config.yaml
model: "contrastive image-text model"
dataset: "larger renderings of crowded toy scenes"
train_examples: 22605
image_size: 64
crop_scale_min: 0.8
horizontal_flip: false
color_jitter: 0.2
tokenizer: "word"
vocab_size: 62
loss: "softmax"
embed_dim: 384
encoder_arch: "caformer"
encoder_norm: "rmsnorm"
encoder_norm_position: "pre"
encoder_activation: "gelu"
encoder_mlp_ratio: 3
encoder_head_dim: 16
encoder_fused_qkv: true
encoder_qk_norm: false
encoder_parallel_block: false
encoder_dropout: 0.05
encoder_inner_norm: false
encoder_drop_path: 0.05
encoder_patch_size: [4, 4]
encoder_conv_stem: false
encoder_depths: [2, 4, 2]
encoder_widths: [80, 160, 320]
encoder_kernel_size: 7
text_encoder_causal: false
text_encoder_width: 256
text_encoder_layers: 6
text_encoder_norm: "layernorm"
text_encoder_norm_position: "pre"
text_encoder_activation: "gelu"
text_encoder_mlp_ratio: 6
text_encoder_head_dim: 64
text_encoder_fused_qkv: false
text_encoder_bias: "all"
text_encoder_qk_norm: false
text_encoder_parallel_block: false
text_encoder_inner_norm: false
text_encoder_drop_path: 0.15
text_encoder_kv_group_size: 2
text_encoder_positions: "rope"
init: "lecun_normal"
residual_init: "none"
optimizer: "soap"
beta2: 0.99
learning_rate: 0.0016
beta1: 0.9
shampoo_beta: 0.99
eps: 1e-08
precondition_frequency: 32
max_precond_dim: 1024
one_sided: false
adamw_lr_other_params: 0.0028
max_grad_norm: 3.0
ema_decay: 0.999
max_steps: 13200
batch_size: 256
epochs: 149.5
lr_schedule: "linear"
final_lr_fraction: 0
warmup_steps: 1320
weight_decay: 0.1
adamw_weight_decay_other_params: 0.05
Rows from block 3 of the image encoder of a small contrastive image-text model, named by matrix and row number. Rows with one number belong to one neuron. Each number is 500 + 50 x the weight over its row's rms, rounded and kept within 0 to 999. All counts start at 0. Numbers have three digits each.
Before each neuron's rows are labels from the 100 images, of 14848, where the neuron reaches its highest value: "lies over" is the class under the peak. Only what is clearly more common there than usual is listed. The data: larger renderings of crowded toy scenes. In brackets: how many of the 100.
# fc1: MLP up (encoder.blocks.3.mlp.fc1.weight, 480x160), inputs 0-79
# fc2: MLP down (encoder.blocks.3.mlp.fc2.weight, 160x480, transposed), outputs 0-79

lies over: hammer (33)
fc1.119:485448416481559426458493463514602472484670574429498434609527524534417495497543494609559417536471407522499504501454525480431474513522498464472420510462514493550519483448530489471479544483572576563612547414508556563531502509537571498506461488
fc2.119:507529522592476539544516397492474485511443472501557531523468470615559415460601422509386532458553541550528512409541486595485485502510513510537469509478493497594522554495412423500474455484483475512566505547490454392535444492453488549567577435

lies over: flower (53)
fc1.39:477597576506448473467519520505638547443499586548428531471434465488482454513529556526491494452559593528577570528445537536470503487463560447401504493515405562523489524568431525475507523548485546478448432482551458473465511481454616516480501596
fc2.39:555484511453582500521583430393418422539462474416495504482493508528473435532540534420502476520505491511586430500580495555508534472489547633548546591517487474493424510516456429474581536522481429540516446469515557419490499502535468402494467603

lies over: hammer (66)
fc1.291:501462481500428461495450424441464510469421516506534543599425487551558530511544500412373419530487478523564508467436489459501507543522492484548393493498510430505512423456518391531558509555494476491506559487500550419512582449439399514476460510
fc2.291:510453455495414399425547515528550445521517544391535491435515454505434516508485442481526534555529417437485608517573548510422532490536493568366469597498585516578501468429460593533467456517555498592611532521583538548524482482463647394501540496

lies over: flower (25)
fc1.436:444530531492559454478489548503468505395503476516492477504554494496572502537442458458517464517507510489552476430476456492511502550525534540530582492364522563451552462517501549436456501523581425474523596443496500445527551493463425419453398586
fc2.436:578524458513475421546537548515556558491539555394508478590487468458468475520511557570471505485457438504621511622492542459482584507427492556525437602486530452616475523452609430506506511476501477504492473503568522509526452496641520534509507601

lies over: hammer (42)
fc1.73:491510546476487547475496376484382455436541549440542571485476476457504505465475535522451506520460440503538618505594558534540491505479459447475420550427502613419511572466619468539444532516446462570497430483511444604478565484426496444538541522
fc2.73:433529392587515540390555498464467537437465551503542524506544482527480526391462542507467566509525398543466482533494460469569490479532453458513497433557525497631551466536532470567620475526470454482605579574545459543501519430455518449553467516

lies over: pine (26)
fc1.409:531532548584541498525515560463437562484492449494429424448578467485519522477605508522455425479491466502445470499464459531519504599625541589418496433563384450436544518568483549530401545368482576416465516502412463493453492504499489404441406522
fc2.409:419553523486544448471482392484576485569502499426557506467431577338374560591568471516518493428555504532494477586516561468550490487485520468478558500445469492488478497531517517380494447473520507537487457420516471527534463510478520492617432550

lies over: hammer (43)
fc1.301:503581457528507453574505507436397520405481552449485417573400464482466647569518462513501508548551473493438555447443555473501446477524488457506472459442527611481538533512623460551491518589448573416596577449474509558589524518502514512528479501
fc2.301:462405517513490455467512387494436487479515499491578546450532435556493480447465608484520544495587461535574439533473484482553507532563483542519487461547493448548569545567545504538522551415502516545411527532456481430409599436470398414501501437

lies over: pine (39)
fc1.329:535444428519574545495411409563459503471572548462471461507472460470522399534553489447559509574502545485469461501474453447509459555538442496474518570529507558501509528540503508534551502464528442520442422447381474523513502512496518403461400569
fc2.329:397506428493513513507525541479501499502438485584511469506542540551411474466496535525447514448483444517554588446471530634408502500462551404535511472438472471495556501535399543498455524494490472465519591456391413492372538535576379512578514476

lies over: pine (30)
fc1.114:568516485509459498458547437492506506504478604505508398531557479434512444575619432589560430498527490462409525376459422383553443538543503487474564527492484514475482550619503522521510479488518620539514409486540491565404495539518492487472433566
fc2.114:453473490440468481608441477523503467489502518546582513433464499671555496488545499411410565500444520501602488532475485554497533475461527494518430469455458537460556463593448472473546566542494577465501459509447447524580447599432469505532438582

lies over: hammer (61)
fc1.461:416503519515487536438487473564477507442556578464517565575520510513527556553517470537479461482546477467529594465517545497572431541528487478573332489466526488517605564522457552433469531484508642560560542474402458529609459518489489522438450500
fc2.461:492529505577491598501588468442430524518567557450574547384462566543501499500533418479553427506472506447492489484518519454469542478481510639483535476492466619499553402430543401578522472449430404558493477561443492505417448411464474451524543495

lies over: hammer (33)
fc1.28:526534586461565490508455431503493497543425517419529407511521524565493504395474490478500466566504500409479591502499456503431510499482471536428400559499466519383470519385509513520488523553435506510530535505462536530507489408441522526485495485
fc2.28:549599471490390487441506527514490497438436502556557526588544499506512434532517481539446478457494386558458426449434474492519534604514563531504518553530560512465562540549494520449586543529449538500576554566568482533525585458471416502574557567